{
  "model": "image inpainting model",
  "dataset": "drawn small creatures on textured ground",
  "train_examples": 203450,
  "image_size": 32,
  "crop_scale_min": 0.8,
  "horizontal_flip": true,
  "translate": 0.12,
  "task": "inpainting",
  "loss": "charbonnier",
  "arch": "dncnn",
  "norm": "batchnorm",
  "activation": "prelu",
  "channel_attention": "se",
  "depths": [16],
  "kernel_size": 3,
  "stem": "deep",
  "widths": [96],
  "init": "orthogonal",
  "optimizer": "muon",
  "muon_scale": "original",
  "lr": 0.028,
  "momentum": 0.85,
  "nesterov": true,
  "orthogonalizer": "polar_express",
  "adamw_lr_other_params": 0.0011,
  "steps": 14300,
  "batch_size": 128,
  "epochs": 9.0,
  "lr_schedule": "cosine",
  "final_lr_fraction": 0,
  "warmup_steps": 420,
  "weight_decay": 0.01,
  "adamw_weight_decay_other_params": 0
}
Rows from block 6, named by matrix and row number. Each number is 128 + 24 x the weight over its row's rms, rounded and kept within 0 to 255. All counts start at 0. Numbers have three digits each. After the name is the row's rms in percent of the matrix's.
# fc2: squeeze-excite expand (model.blocks.6.att.fc2.weight, 96x12), inputs 0-11
fc2.0 054:081138140136122156163142158133095139
fc2.1 124:129136134137117146184129160136090102
fc2.2 096:134116108134130106096112129131146193
fc2.3 034:161157143081123124107159161134131123
fc2.4 075:126113136116126132145165161153183137
fc2.5 067:074149140116086115104132131129141153
fc2.6 081:110146109119076128166122126150151152
fc2.7 058:089105149130148118073140135126153119
fc2.8 049:119124121112142130100170132184115148
fc2.9 098:091097143160100143141144131168141136
fc2.10 075:104153149126106145116157094137081125
fc2.11 053:129094118157109141120162176135138153
fc2.12 101:126133118143179141105170127116139093
fc2.13 101:118170152149108147116139171131160140
fc2.14 054:139085153100173128146135157125111124
fc2.15 091:124116110159086129161161141135101152
fc2.16 066:147095100129124118151159128091089142
fc2.17 122:157115126124170132165151118124084138
fc2.18 076:114152135119105094153138081136106158
fc2.19 070:139178106144121122172098144143137136
fc2.20 113:109180119134123111110160166119138106
fc2.21 056:144107125109183120165112136147112149
fc2.22 109:118163123067119135142139154145121147
fc2.23 175:087175118114139122107144156117150149
fc2.24 068:119094120148146125164174147136099144
fc2.25 104:116132162165076112149133119149142138
fc2.26 085:141135107101154130176150167134115147
fc2.27 080:107151133161085121171137105132109118
fc2.28 057:100125102078115127095160126125142106
fc2.29 086:127109155091125140170144143151090135
fc2.30 108:127100150135120136154166151135156173
fc2.31 091:094120105129144128116157163139175111
fc2.32 035:138119173120137118157161127132157087
fc2.33 086:116133130126096129165134168174146144
fc2.34 039:140115143154095142183148147129104133
fc2.35 090:139160116171113111129103122136165162
fc2.36 096:115153121134179128089154139112101141
fc2.37 069:123175139141139167098158154120122142
fc2.38 096:144128148126109139151126169129185110
fc2.39 083:094130139146128107105119161126183138
fc2.40 099:135127115116126132055139107130136153
fc2.41 161:129108132104140131172153147138079147
fc2.42 221:152126132127161131169121156170159127
fc2.43 071:119123098138118129166109159118103081
fc2.44 088:128170134140102146074146117112133111
fc2.45 066:090118106123146138092160106126088125
fc2.46 077:109109153113125138156163150141110175
fc2.47 085:104159117164099116136140172122140154
fc2.48 058:093161124164089146135139153123132104
fc2.49 127:100110155165137113076124136131147143
fc2.50 095:075170131134111138155126142128137099
fc2.51 045:116134120152118139197125132130141159
fc2.52 062:095145150138116147189144137115137115
fc2.53 047:153150125130125103091121089167129155
fc2.54 045:103137113135104077103150163116122111
fc2.55 064:117120120147130124142112162120061120
fc2.56 076:099155142114104124145152101167093139
fc2.57 115:136121150153130157153127164135177149
fc2.58 031:112132138130140152142131171144149183
fc2.59 079:156152148177136105143126161140128156
fc2.60 096:108179080124148132134155143121115127
fc2.61 044:095131145130087127093097125109122163
fc2.62 148:129146122143149116148152128127064104
fc2.63 352:127125129127138138168127123195147140
fc2.64 050:075122118103101128166111149111116123
fc2.65 072:114115132155139139088107158131177144
fc2.66 079:144183126103127123086153147120126117
fc2.67 151:104134129139060138147131148137107138
fc2.68 067:135148146127164112190141114143121138
fc2.69 081:111138100166099123103161168131121124
fc2.70 082:106150139110089132116178122135145159
fc2.71 159:081137157110133135130123132158162092
fc2.72 058:126189117136130157162142147131109131
fc2.73 123:139119114132116117191131131161146157
fc2.74 117:086106145121138122132150132138183104
fc2.75 078:143127127137076131162134152151159154
fc2.76 068:161154117142136113160151135103089155
fc2.77 112:131120131153169125118188106114122137
fc2.78 150:119111116152122102106117150140167177
fc2.79 066:126185151141110104157126109139146150
fc2.80 041:122131152116124130181158125138099165
fc2.81 166:070143131120141134122137145131148081
fc2.82 063:094160134086127114104116096136128097
fc2.83 084:116186137114110144145153144116158145
fc2.84 097:107129135110167132141163149149084146
fc2.85 051:110162136139143159101137171123090132
fc2.86 111:161098143114160126116107163121097154
fc2.87 093:109201121149111124125108133131125128
fc2.88 081:125165149178133126085118127135143146
fc2.89 090:153111110164171124127123129123178127
fc2.90 082:092141115118082142127167154121112108
fc2.91 093:144090155144142129131142142143184143
fc2.92 152:105142149119084138082140111124156113
fc2.93 136:136120136118114139199136131150154130
fc2.94 104:094137128123096134107149096099088114
fc2.95 066:092124118122108120150139125187121156